Weights of a small sound classifier.
Model: norm layernorm_no_bias, width 384.
Training: muon at rate 0.0026, 6500 steps, batches of 128, held-out accuracy 98%.
Data: 78125 training examples, 10.6 epochs.
Rows from block 3 of a small sound classifier, named by matrix and row number. Rows with one number belong to one neuron. Each number is 128 + 32 x the weight over its row's rms, rounded and kept within 0 to 255. All counts start at 0. Numbers have three digits each.
After each neuron's rows are labels from the 100 clips, of 14976, where the neuron reaches its highest value: "responds to" is what is common among them. Only what is clearly more common there than usual is listed. The data: struck, bounced, scraped and rolled objects made by modal synthesis.
# fc1: second MLP up (model.blocks.3.mlp.fc1.weight, 1152x384), inputs 0-191
# fc2: second MLP down (model.blocks.3.mlp.fc2.weight, 384x1152, transposed), outputs 0-191

fc1.767:140124152134141107139137145053171069148121120139139146055133237153095116161090166174095132125138123170096142123180148146145111070165141106101128117158133096112064068082155134079206121112133151083156135149088151133099107128102114144166161113081118121183139100111126143125198148130072116133151200147120146112136178138134139112115076123135172076121131121162092116109093056091162094132111133143146108105118127124122146138115126122135037133150168115106077138142143122154173110089125089141096169153206150095124124079159122128160147131126108126159105118144156188129035118136175109111
fc2.767:137149119171137140110191071077114129088105110135137101125116148160118143145092153207142161138201165086092128164055128109101102119111068141082097122174140136126127055108126090141145118160126144170131134127087131121195112050099096130105143099126167173172125166090161172128072106062117128150069145057093184078117129120126118076152145111135162140166125094088098109140137162088112104136146190126109170125092136123135099203147141132142133106142069159080144113156144128139180103103124171182119070155097152161134078098164140158062120072103136129132092193159152115157167131132168202094
responds to: closed tube

fc1.757:033104138141155114165130171102104127142168119087154153093117123115150122120157095056166180108082137131123106086141097108151142126168165072155089124137109157108131140139081081146138169126028133169105138091139123094169091142137174159133098146100121119186167158123140068055116126113170146152125114135114087121066129051104140154123111061141158103159114138157173129182092191156088103222100114113093151126104112111164127084161055175162140162133140147192101159111128141127132164148104125127131160080140119118125096167146097109176147128095155135103156127169113170186108114091096120219
fc2.757:104106112165117134145099140109109164167171127103092155133121082130148160129168117090141177105073166189069061133128137126124209165109128085128124142098113151126055157147155078126089124110016101169074151054180120174154088184152138165195084137100112149140127144135155140076176157153158175129142152109104138152083147089089149113154131083113189178141144091132147132162075124148126123161151125120144123100098100089171096092100110178131143109083141071148127135097158183074150124178117083093075152114142102080172129166167143105113123111059107094106164154151160141140134065135134148201
responds to: square plate; bar

fc1.722:171133076165149133119118100114138120114123177151147134133118119146126109106133121165135097116157129109122114102153146079113182080132111168150122106210070138101174123166115105125114101129129126107175115152104127148119122102151121103166113142133149074162078130075144091098117113101096113152137107137151134083152122068083112158148129107131114102120124110145170146148128154137087117155156122183141145153159154081127113119139105114115176152188050150152115081154125118154140074020188098123141146066088126091133170120088162145159122135166137134158092103154119126176076154171108144104
fc2.722:170106093132183086110122104188144103118130174173150135109129106156125163131158139171118115121133196122162136124158134132101132138118098137206127129156052164099181127142130154151123125123111126118119136166111086182155053141154135103160115083173124098099146169083137087130146169082102142142123089194141152103153118117084129136155076099145093118113113109146137177088148145202116057087127121124129168125110146071115151107104074156106126075196100146153158168163125107166203043073100129082110050048125160080136158086097182100165141129143116104122116145047167158131115119200108099114
responds to: clamped rod

fc1.654:160117126174154114162109084152116157114143154141141092102085108119147142116100125167082098080074113156108155172116078112107159137162144124160182145138130097136098114105137178116140154087184149094181101131119156107078086107106144120107165101079112136132097113141138091230097172088075170136129170090023127085112142115225137118131156130140131161122130113164102074186131118087111141164115103078105189121165112115135186131110081095129173051127106130118106138113161096119156084149128166146163148134047132099114129117164114070106164144095074173120078171122112163074187066118113117161
fc2.654:148144111148160081127135111121144137124153154103118068130153182027105118076146100135099141108107165080151130117118125179155109174090099114159085091119119097132089119166119118096132146161063138160120088134115184156146122131078141160116111079109120084075121176116177142167173100150128115129132150119170133096135150114119126125124164164152152109185169096139118124066170153196106164184099166128092132120154102177133155098136085122117128112144122134107103151095142171149062106109110110098112130090171159120146167083139120157146116147124128120128069131070101174130138083184148174128
responds to: round plate

fc1.244:126185149051107102144104114137138079137159113142193165101135139139134155187195117138087177147191215079136088159111098077180122108164152125144164142165108136180154090151141164138101126131092113175133125050050122127134097145100135129132062129118123080150104116138087162102146140188155113092151139146091141154123116136143122082130157161080188064126148087140079131140145165171129125120140143147097140137093154124118087168121103162123146176174209114130098155138168091128138130132129114112119157133100119076167105143139159063103155107154127130118150134120116121099115163145142100162
fc2.244:108141098077107082148131085155164150157114169138195152066104089180108173131141098177090080089196170082150164142061158065153140111065172098109131126150084139150184121089082095147194119158101134121126141104107144139149114192126134131135157064140140060100140161168099144092122149138170125116110143140130131132120096146144163111100167093115156126155131093152175186179113104205119093130164138167137086157087136145178061132076091152126108150119157149170077138182153117118173155113147119112127115108098108130107124057101133108094172098160142123180116110129132135066120187106096156134
responds to: string; large; bouncing

fc1.47:118140137145149144123141134105116166135139052123115166156132118165114148163068153101118108129130141146065163162126080129128119125199105093176154145107081204132156127157118161128146121134141092115148144104148101146110120128159129128136159130125092171105100084155136143096164175114091111138163184143197114170115141180105095106165178105106166021093185074119138125145084180176086145133160121152143110179055163148224118060128111072091136127157143126146160122108078116162162159087156102152122121082076059108179127174084181158170136113092121132117082175166144144148063078095160130148
fc2.47:145137101160115159125135094134076147104141095162135164163117119122123116116111146168095159134116083190051135063126109146106148123208102083197106106164077147142119133168066125110114128071156136155086158090140112089099096197140164134165135145094147152096134128096139148163183152124110113106137100112201094173095151106105066072146119118136072065116148151139159162120099149151087087156091072121148127145084156152191145106100153097081162072144074091069153143174124115078181107127158123172095143115086136134153126160130100150108114139122090124170113136189099145109079139128160088142
responds to: string; action: one hit; white noise

fc1.700:137132156111174147135092116101114104086118147111129100160120085143118091184123150089168135119188117065117085103108100087162187128139171186121114128118158100133078198140132093139107137187110086156070103165199122116203196168141145068147149076157097123145047183140187113079135140188125097127078128099175116119134175124136169143146126154149123134165094136116101102126095053089088123138108098171145134128132082131180064111088173078081124094121109189105180107125123145089071166083120137123170157112157124087153091187154112115167122171100161142143173138164101091119112155077132153088
fc2.700:100096214105119121144124101124108145105183115116133085101150072089080127158079141080031150124156120085127151099057100103157115097189087150124082142185140110131103132071127085114124121183139154097130124188129139119210184130119110135112143041110109131143122118168154121141171086146151111152156114116152122094129146096134147037132083094127123109122123128077123099138138091127167084119124122124141158078132149071137094153115094154081091090155191139167184157160111150174083169140154128132135158129116134147152105199140153143110147182143123108098138107144120095153109145085135108148
responds to: clamped rod; steel-like damping

fc1.335:141102158153081138170145111109140180125095103129119145117124142125169147182090106079086194058102134133082141157075095096162118132083127082155143176137140133129169161099121135161107133129138095143117080132127108125138093077171164133137092128089092177183168111122137093103093161159143104149101133079129097077127125183177088129093106130121128154095122082051188099168164127118111147099124112138184109084120047160049140144090126106108087123126081113138146124159091158120177052154079145077099098188156106177085121119139150095079150141101121084081172191140109132150169108092125083150
fc2.335:131145148112131080106176045161177137190104142134146105073164127103038149158129145143093156132136113116135136140175112133132112151137171106197082171096126127185144163140145120087126093089111121185120128118130158109108140089120134097149067146135135181124094170201046103135136136114103116148128126093096130155145148151173114145080104098208074103127111129206146123140066115162095109120189088142119110161114139140089231189115100219068103094097099142161128153131112177167135170171104137056133138159185108128168096149110155150084088103086151123121110141137128096142092077144121124126
responds to: bar; steel-like damping

fc1.536:133096115147083103117126135055083075081055111157174095144093105099224160172118177124077143131113081105128144106151160124078110146128123138165086123169160117123183180138121127151180168160151169160074135135070129158106152111178158100070110167101087107115119110178162223194148113130122195128125070139112086117154138083104126139153142127126090100161122146173099127130147145085149115115126188122148145159161168159107146189097130110130157188124125128121105118109080073113140111131116165155187123107114102111172108135148148121166156158127115172173111135147125177110104156138126125053
fc2.536:122062159148150100070157146101109116123116112150133166143114141070127119123180123168148083111053119149074202165118203154079110087178103125152097129150118138138138163074174145180145168127082134158122148160108106152083120103183138065111127159134196149143167141161120131208154122200119121142134130099176096166135136138172065163112086137175117111110118156223088059164155139156138129172154151114167176099157089121127123143169110137103109173138134122142122116092134103127120112100094096133154120161152128171148120255132076126152144139114112128142093130138163158094059125126119114087
responds to: square plate; text has "noise"; clipping

fc1.506:133123152189095158177150202094087092122155127101091130103136124101115155160163149186101158070113090126123215156056101130115130161136117126125152119147142183111133121090122124091113158183110136158155074107111151123137166143119131140113163097183147136162148200159170140123121062114167140085114174105043126160155122124082196129105121129142120129112131132152171078097100154102124143100144113098149152110160115131125061130091127132089118092150102146071116181103122040094164140082096090151128049148107113121112161082136134051140148137144123198082175173139119147124078142129107103055
fc2.506:110165133117131085194220168113158110108112144094088125070099105114167115157169155144108158124127119090117107088094139135174164150139153111111116062084087170093134097089161114130149134215139113109130123070090180079158145098115159140122118114103118115106145135165114158078119120143138107105131184109095170154205122092118152078121097130115104092185131130144117130115078178170100132110157118131180107132138100136141092111121105098162130089122123097073142095040102090080143108149085108158130037134122120179097138115153135192170150107118152180119133172122124153174086161168139108068
responds to: membrane; size: small; steel-like damping

fc1.336:112135127098150151153101088099134099147088150100149154063063100119078095141151108128146108182156154171144215130135083107032082183157138139162134084145124125096086116147083128113140054136103154123147102141093201086120132109137139154089167104109186079197142162109115175180155109191163090183083152100189146105088154117153117116119108105110110097161141099157127127172113147206132147135131117137124162124153134082066098145071105165180129141150109143174130132130153105105137082099164144151167151035162147148142138135123166083169136156096132168116150061059108146194140094099176127121
fc2.336:098136157141136097076127157079133095099052150081106100100092147110112093181185115109194107233169128165206148140116126111111079143134137131155077086150157112152054113153109175096124099167118107151121085085060123096126140116120143159122157176171178125155116151147159100138122115134128091167120156113121157119131148139172149141133185134132173105175136123149123120114125173167089158124193103153070147111170142109072089135073151152162113174049081111167119107144099123141140133094110164112144117104161172115174142099142181074126112148127122060076175119071100144121142077131161178131
responds to: clamped rod

fc1.343:167166097082096147176045090097180154155120115132151138181170098102102162172136168080082138146124153102130187095110164174106120129095154142131091096107110166130122107186123055158148128081143113109082163161078087137122136133188092136084113144159121111164099144172141095106079151118097096120090135130095135143102165111173169127214153128163110175132138133100139102115135132117168136169095160130093199097173120168127075141155140129130110175168126125084144112123027131080148139052106149089158144113071127108142168085121093169091149129094184167133112121115149090152106173144138097097
fc2.343:115109134100137101143126067131092097147105147171111094145168176075099138164123096133075146124132147098176119124136109162135151088104137134132104184133141108148149108077075182066175109185099096118113132128094131168138151114233123115129147144057166075118136133118075099124094019175195076150137168179162114112159128116121119099145194135167119159175130141125132114088090178191200179203131171162146124189089127099113143138174146117143127144174130113136140165168132105079119129133113149155102078148115095103168104134116150130140108136079153113060119159140142145132117156154103181108
responds to: square plate; text has "noise"; clipping

fc1.719:077105131153107129149151129142106054104163144104188114089111084085149128122163176158156162146091145023143099125149083112128126171060103128155039148129153156138156128171173108086114108137088134136149092141125160129051074104113201108069155160112052078111082188113156143167135059159179114083143077212182087136146165102110107085160108088103078122125125155085110153153142136159112163172062154130107159128154108122134117116132174101136139112129116102147195114095130135175115162147132133137146134113091153105098119126086099139154126132165118139149111158165119120167166153143128106120
fc2.719:079103174134156039067112083081158088123093131124122118122146115099150159055170136110136149148100114076098141127173109128117113110052091111161136124134156116116107120138129129088164150088034155147128037148099151144100176086211129111136143128054135124123060137146129156128172109129129147106161074167170122186172184101117137119106132153121103108130163129160130174119151169124105111105076158100134134189121168114085115110126172133169202130109119149199158090124140118162114138178192102106154177151159144128098109169136120120165124202131142119181173158173125121158124138124086155144
responds to: closed tube; medium

fc1.97:059105139170124138125129129072157095104188153122152175107137084094122165118126117108110055178057144085152104138092117074164203086168166091140137079115137091166180102168199134134107118131089106137117098158045066143172159137106131120101126167098163070126123176128114153158128178066155181200158141083057128100140122128118138139114147094128134111068070079153124143132085129129118125130139109118136119151112103106146084110121162144123137125132114088114149150103068144147166175101122100112193158176133170126083115147167141131208139148114105123134141143096110108081199145129155113133
fc2.97:162095175195121122127152128137093160127154105129146140107103147149101119095083100150144143110079153137107075086125163103176114087098092164153131151095059121168128180097124104121136130096053097156087101159100069127149179140099112125120087193089166105154086197192111110072151152126152147179146112138080203134105087154126134139108113115125127144169135125129076108103111132208125161128091113106166105115155163156163148137095158154146121107149082153100086152088186110092153127114101147158050114139143218155129154123129127067134187092144093139089129168113098159154121130134155199107
responds to: closed tube

fc1.422:154132173061167175121112125098122156139137146118167210087098121117107165080108111130149143126182106067091102145165124117125097109139126102146146117149175154117179161132133178143116127112083130117115115170098099126108131155130162121086180124081136114142121111157086094130105116143207143115142100109079092088174123074130156118128115127142115104167166115119103121142085159102152091112108147130095110111075081105156157128102146149145093154149160139173112116149138109143118074160163164111035079130152155068146120204142171102092146138088171177117172064182130158108165133164125114158
fc2.422:105125148087165162131126117060164188169103148093191126113103146100093143128163155132142146133167101095065116137121145147132087092135118129165133141158092161116193146131134111146121140126075157110160128125093099149114088128172136159133144149112124131120078097139075165115129113120190102110142109093112128060201111126128215152148131114132087127147170098081131138116106178099192118117117101094115116149087110155178141131071132138145069127137174108180139114111141128129113075162149115087039087137173212114168070151110089174130131149112119104152158058160147133105167145182135160161
responds to: ring

fc1.520:096144106103071103141084207113115133143173087134094130186156156082152087157069122110111126154203150097050160135076107108159108141106106127129124127142136116131188117140120121110133120096130125125088138168117177103129151096097082103165141149162099138189091156156155161125096185137114090132132188108091040140113157012145133097120166170089105111115104119108156137150102173124177117152146113121144181162142125160146085076099135118081118094124169071085141080129101129096084181183187131100113166096142112121132065213148153077072136133174117117153118105148119103109081068123118094096
fc2.520:170123056084039131151080127173125133114162118123148124139168143117120121147118103154109128110131105147091109106101097088146116174147000137152118127085066132154127119112145076128168099121110133101131127159153163149097152158085147212129136096096095085170158154157139174114107203129099122175142177107119072126116121051177126078132162153102152140140099093109130107109157140138145139098096135116132171083124122116108087061076114125125106110126134103108092121113092120107132107197130166107037130124168120141119063147083172168123150126186139095188107157180126165117123065162100128120
responds to: membrane; small; steel-like damping

fc1.155:153091183180092047121082044139112158053164120097064088142146102131132112124173112113107157097149132098097103130191131130135136136132142127164110135110133166148150114074109110144137117120131118121148120198128128080069158076110178183156116084140187161097129129166169129166072107134127136136155155113090155132112124129155131059116099132184104174144151085157144107142171121116130080140248115110113102095127185131117124186118112183116134111159116172063190156095117156147149154166181134116099157130114126192091139066116178091144165196117108113088122166129115094137067129104155156121
fc2.155:112074143120122102171111178069122107163139124086128099117068093089097162085061140054135150072132196119182104168100128113128144090100138121107126168113089108213165180131155113162183141144082062165171139132097110155131182161076179082159109117163106130119088136146082095220076090143153134165137138120115118166151115152130126133106127100155122143093173128112128129073140112239130105158110147156118099138171076167172147095097148111152174091134190132090144145102145102101163146110126108128150112148151168125098129144131137108134144158124151167090214115090153115144069136141172122107
responds to: square plate

fc1.57:098175074089129198173125149093115159129112119122092144171093160081104070125097086046133113163095133079068104152125139164129167108129210154094147151174202123159218136148144099095148113080110176158137109089157100089201178126119074127152149141123149107084177142102113157158124178158098116131116109077143112126152103128182171110082185112101098127124124162145099072087171063183113166111072156111167109118146087104141096107141096083062135150181090068184166085165140116173161088167196156131134115137172123142147136155124170098172103175057181161086085147178127118099130137094155113099
fc2.57:143154112082138152089126124150120182162094114117108140109148167063108120123109071088176135128084142124062139143155119139093185118165099157078133177146105137112124130138088140128175138071103154136149140143139086164121092109117087122151138099128171106154095187131104181113134082147122141117157152127135103075148130135123130083091120104160119112160182159197088036100162091165113152152079135128126118118104052126162128128168088137122137083131122126157188091149145140176151084151178135166161138122118141147205142163137099112175133180063159123129103192183122130099124111075063124113
responds to: bar; medium; repeated hits

fc1.332:172114144164194147143173134045069141126131121119161093138069064176120115149121067143159113155119164067169142086134102159117094139074142097118087147157104133157121134163124156112118156115098104143111102135153173149104115158159123167141128123116127126109122126119127115153101133139194196087177150080128170126097104059128142163132125087139078080125094116133106127123117129122141142089106167169157164153194092110135114143104135133194127080115075156123124127105139184077113113110148137123155127136158122081107182112175135108201133131063111143095096132118108090158101192142089146086
fc2.332:138133135129182128138147144053143140167157141163146131111097130125132086138161094142096169141119131105143110152156063125163103173088124153107137116167138131148036102099098099099117127126085123116116112124181146187097125102121111129178157097096132106071117161128137113136149100133140143054167131099094131130145082143140130120176185113124103065118120158223154111106096111126147098119115222138185148178164090170164108156106150077137125154114091095113073123119205144152129087122171169087185195112161113131127203125111142118111118150087153092086117075109138119140159138120195105097
responds to: clamped rod; medium

fc1.346:066140121118129151190117148161111113111127134130144167116138110124174140120090128097087109114145153109142134117085089103149124131130068145093130066166093195111066178118106086115127068132140109103118078146178131166082126102135111148117172099076118158144153087091165135135092115146080164133061129151141138134056125098154142117107126085140143102095076131121104078161162127109131178153148114142120165152158135149088128101137074143137168106159159150131198133097138094140140155138126117093137156085117135060069150028146135109142114140081153173094080127187102146133170104131145133120
fc2.346:108150100133132078168141146129092132113148129114140134169127128093137094113103148227074102175153130106157135110059072164162170107110085147138087137162118114077053156105140111118133128106153118126127113073176132172102154150106134133115109147100136118149195094074173131175085180248121115135122161137214104151096098144157125095089093128161129155130120104144119104106133148166113120112082130124114135138082144154106147095127084217172166100153163096124158149108113111095105125152135172161128126100082164069125173070172076130118123129091150108099146163105198165136181148107088120146
responds to: round plate; text has "noise"

fc1.221:108128091152123159152130145109080141120115131125128108108120137090121122184084128131045167114096104072147169108193089085130156173137118152138174185161116113117118058155145144118155132136083139131113159135162170147100137098110145121030168124145116142134109087105131121162104143091107068121071148121132178107102123037094144153173081100145076123090073156101177094114138135104141133139113125098156123130098120150118119081083131150119191141112127120147106152117156123132147111130075155184110151152103125113045107154083129105136131148128148121173147132097124082183155078134092106172
fc2.221:121168119136126111150099049152141083158116084124130094131124123120109124142168137117175150134126147163114171106132154117089136151100106121175122118126130135181120165142188138125148108125108100156101105094101158159117133083109135133128098156159186103113154112125174117169074077074106099106150162105105170159065096084181163132093096084141144063138144105123102099157075082121117147098149091110161087109089110089127130146081138091122165123093149124142084095171066135147105129151090152096095095116169093142083138131120140121219202058101140096197096159120116134114143124136070120101
responds to: membrane; size: small; steel-like damping

fc1.644:166116139129119094076096046184136139180135148126131146158121136126117098195138141156172173087137113145118144168139144045139193072147104096106106128118131180141151121169116117153144114170187126133123145133090104105160095044064096191180155104100132158141154138056141130115175099094123082119114075121132155096147123086163095088145094115135116113128147074144104120126119166130129131157112105123174132108131120080150098122120090130115133125142129147126139115152180120141193041045146153093152128059158169107151161126111170164176126151154111094132110019150158120172108108167096108123
fc2.644:131131120115069068099100044107141166121117159110134137114164148177157109126063135136067124084144201152175120037153163091097175120156104179146144139139070168135074112148116120121117154155133118175106255177125130129122106181100148107145086149111109162136181149097156094082125107083157073139068151113114075162135162127147129123135123119114134101111123076116159114132073155157108085135072137153116138130145107127132114117172178181145124075117117192119174111110120168120191082091143098079161078132114124075179105162146154042177196149104079142211126077079126132110128159149132127077
responds to: clamped rod; one hit

fc1.320:085119138206061124168075120097084153140114186126124159143170136118214116134121128119099129119169151144110099136159114115127146154107077164147115137160112115108109059167157129110172089068112179201146134118126127063137119066176128168192085147136135117157113147145136116133039166162137118105089078146084142151145147104136158124064137123138112086090162104161165114115122159167122132145114126120167072152148134141102130121125080131145182167145129110140133167146058120146134132116151075103098143106178205114114159131154177092121117146116143164124189066116079109101169086132141174148
fc2.320:136155149160075104138113057154077146119135071143133140137136133094129130108167098118162152151108113107128158168153165126137154102146115095141147121120121156123148170120076041161099132145193117106126071134159148115091085086118173125107105189080125113160131158160113136193142140151113130103146072140139164137176168120113069143121177132104153161160151076180079123115186078115112170140174090093114102080145138110137114112130143205084124188121117099146086130109089095115135167085120123135134149156118113075119166137113080109165143095222095120128223136172157092100121040139183111117
responds to: closed tube; one hit

fc1.228:123111100117104135138095157069115146141115159118170109129153058128116095135150137114134139149117098067049118140155172097126095133134141190133126128155168173173132142096124175116100130144165148150167128160151116132211136098113136088186122173136135112107085134120187125121160156123104114174099119163106084127128143080134140132095114130130115137092106103113188208130126188170145069095098127100136174083125163103120130121223159117119184134084100131161112128093074052244090058110186124095146079139106141109089127144158138169122149134138157123122156142088113101110133155131025175126
fc2.228:105154131138076160129114082151147148146061176128136115146198038092128060114176146105127114090132149133106101113139137103141045108142105170160162104104187162160109167137177121150142098147164110153148119123126131054149092105110142113176110157182124120163171098127163136117195120165125114111128123163134076077152128108189157111116171110113136133127164153136177128098111121135123125119138120159158181117128113093110147134190194168121117140164126102195137114145065107162076103102168109109182137124137088094157116111064177086145090073190190119124197141126136149101075098112075133137
responds to: closed tube; large

fc1.746:149112130104134117152123154135148144145132108095135114147107097111090123170103107129194169190185148086176085068108159080098105137087119123122065087173067155141177114129182082124137141154122140192128091120138161140071101174207160050175102137108099141116109060104156091167111073128061068138143133177132100107101111154175068125124130109150103122104141157146093103163140188085114197137167085131119118122150063118127115093137143167175136127144189166109138106131115178098155127122129178129131139104128169095117164112171135132117157098121127119115164151117146151150162059128140116111
fc2.746:095103163082078141138158205082106086100151159096097133113151080118129088106085109126122098138128099140087096111152154178098155109148131142122128133201129139075169109187107127082151111169143110132095064114129171079126176114128082093123120089155144133111101126128158078135091127115130157106111166187195123167147096104107084180187040099079140172116184120181127098131069172181135139095131118177108141189176095122091051110134111150089118109159150160099133111127158105167126129178155176080126152080145107115169147102172170072167155047130132150151130073169138127165208125146125090098
responds to: string; white noise

fc1.610:162140109111091111153130131095113118083051134101112126176108086132090140103125081052168147108079140088127172113123133089208140149139162147138160128158136109125148122164125145142083181152163096101116091106111117141123094109120160097151103161112156116178077114106114108172129152144185128195157104119115144182145159148103162155115166080108074157121106160073105153158072141082153130112064143148137139111162150133065126154143124161154124116122089190103108124129071153131136171110104217100102103117156128073175105105122154080120135145131061063174155080155126164168144112167117087171
fc2.610:110146098155083099152053090127184130183107136168133118135117100135151111128082121109181102128165126159111193182124039104110110107143192134141155098156194150140091094100160137125096179134119105092160148148146202172103132121138089101136106175119198093122144179126145082153050113083137135140106185083155131104098097085212118151118166170121168128127142100116139158151090146122093170158118157121125143137124136129126124157079077083135135142147116111093174135173117133104126129115149137118141153147119155144154128142109189074144175178133021136135069131152163106165142107176105119111
responds to: clamped rod; one hit

fc1.440:091117119136114114166119175175131155133098103176143125146121128148074115076151135116147118097183122100139089115138101133104131113157127094090090116140160197128167124077134150115117134143149130169114105104125063163087183111114111109159129176145104058097071088133120140099159200160102148119128105128099073152083124106133165071102104192102103136112109104133149080149128125176112155108170154122143171179126139150106141169104140123151142130097085094122157144114115141143195135151089146161126099110145197152062123136198099161105187167141142101160165160123106134117215147142160112117
fc2.440:051084166099171041143120136074125152032156110135124128134175121141125159145119115066105138172162136145141170133111162156095164109040131080063109083100113125138143139126115161123143169129144142156073112137129092153138175163129158155120152121101082150071078101149112109157130132075126153168161126165197099136143098130149159114077099144147139081086138104076190146111155125154080161182167122125174188130123113168135123107130171159148186103152097115088140122133116207147133101104085112147117150137109199127093074047224123064159149139125144070162064126117175200121120123136138071148
responds to: closed tube; size: medium; text has "noise"

fc1.211:131062101075131099134206158067118127105103170130123140158098120121096104166156095110185162114162104159112173169111076104160099178138139129133133176075144101131151113155166120056095079096109126180158127139137128138164128126175164124136139060148105080113090183151118129137117207141103071149126127149148166147141133151137193166147165036087138127101172108104157101090109123097133111120171112100088128125130069121144100117164118130172171098129106151132179153141124125113131129090116165079073142094089083137139220110144190142144149130138181136152187191113117174155091099143147144087
fc2.211:113082154088141076112159144124070152082097106097142118140153098136085154180141173157112116177181092160127186084136108133176148088038135118128113075105084153128065133134170144159104144145199082124070131111131142105140054073111183101209115130156186071152160140124169189119085133118165109113129160090202126082106150114158133121160141083161132146097056175124119088097163093112185115139146091158136186132084097123167194083113106171122067137101126145094132124173165133140115103115126144085151128108132095136190195150166135092147134101087142141184107119140134166132074167124114123105
responds to: ring; large; glass-like damping

fc1.262:167139140164077073165129122131111113168117118141125131091148165077150129106128122148153164131109035145134101086105174094118143175109132127086095115162114083134108079070130123108127099128142153104106104175127076168120129168101113127189158138141102105158152153137131113165154145158110130130118166093100150052120117098131080115064082114132166101157181108169138120089137127113127097109153093095174137121093160127124119109105130145124060163183198196112157160148084138098089088159150065108126116144154210156096110063117138114143153090175160122086142141130102194144090095162159087162
fc2.262:138066119191076073107105160142090078093132105099116101149129126153117127120168160195135156082128174142157138130154165151076102146108099095062101141110145144096087123118169091134131154148185114122100112142153148173122119160096084128119119134141127161114160134126102166227102123186136090155102172136177134105125147092040121187172109116128125108125162134169145069076183132115124106141157102105155145159110145113148149135138142187197062129197138143160140141093056119096111137193093089159138172105105130152100111165126128100146093166150104174173142106116182125140167103120142139101
responds to: closed tube

fc1.292:108161117121091096199113154175156111136087148155138113130112138085167092158109152166095117119176112126128088088169155141089154097128072140087057131144111113165155131154120090102141175112111064137170156173082112169114092126130160161125142138097104146138126114186180134108130099139043056128100088131133129138136118066121065166158115095117135110156096153105144167082124034173146105134132087127147166197135134097160132183132156181102149076130191139133093043136119101128144153107145133169156203125120124166083128137136156150133130083158064159135128132145118118148136162120182090049
fc2.292:154109117146134099118122098125134120141103187112087077132157202164052170108137104134095117151104123157162121128080171162118100130102134138097114087172080154082120184156140124140145143224132119138160162147146202093145134144085131132176109078203170114113129144154105173102168125084198141141164128146128124120144119156083123161159204126176132127179121183174116116136065134164154106196102179138135111156138104150144159125127142121181126129081082182086175139112114053124106169170133128118097088144167163099221129109149145185163186135088171091123150124107138093135061114125097145142
responds to: clamped rod; medium

fc1.637:199154118215075110141069122142080101166124107073098173135053138131142141171159106097104121134122128133098072103135069090099122091127166138141062110097183155128178157189179148150111135113074134096156105164168180109082119095096102127131168157091134126142158189155130074073171126100122142133077176109111136135134084124137206144126144117155149154091149131108136102169091108125090167133194118136133115167143136133063139166168155120150150111100160072157205126151139156078124090177102160097121140115111153080172132130121145085092169143134136142124142108071102138164178124097094154109
fc2.637:176134119140079128115102137073110140145181132060144119124092139160145107188165114125162068137121172138078108125138138105126146093082144175112097130144145108140129128141132120108102114130120144070163119133119160137119056087110135119112088148142107132178177144101171107066143143086126148098174167160104169102152063061149189178140107160161160094137154118092101085149126125163115197111153146137137152120089137169115144189143127126167120147136161120119145122137107076107104126107108132119065084065096157105222102143154142055110118156181091137127119169093143147140102122080079086133
responds to: ring; steel-like damping

fc1.540:072215099149118124093195119068110171120138120148155093188146172167100151109185142092103107126165099099142134135193078112110104084088061106144094091119072105107101092168154116108189154155152137089082112109105130141151137071108111140130136143163125119124118147113151149124146088117129140129134098141100199117111110155087166108146205114114142163115166163106140110112190162182179117107120098112137146104130151133109137102116128111180073101164183082143154118100117144161138133133092138180152132077127126120058081100122106080066147159129123152142172127149117137160193120138097158095
fc2.540:128103138072148087131099162068118138073098136122124135089125169126203082123124087153077093125194124078138123133086112190102118094153106104121129089124115188107111187136165087159111148084114061073092205151137172071132136093080106128138105135110164110120150009135136146062132155121080149078136155192114104137186119175069087156172133151152078118092117155129140152139184151112125128052129099122137176083095074130209119138138108167085144135118194116089147124124194121109139217151167131118116199134157131129121132119109139133142107122143118108080080140162136148102114126093161099097
responds to: membrane; small; steel-like damping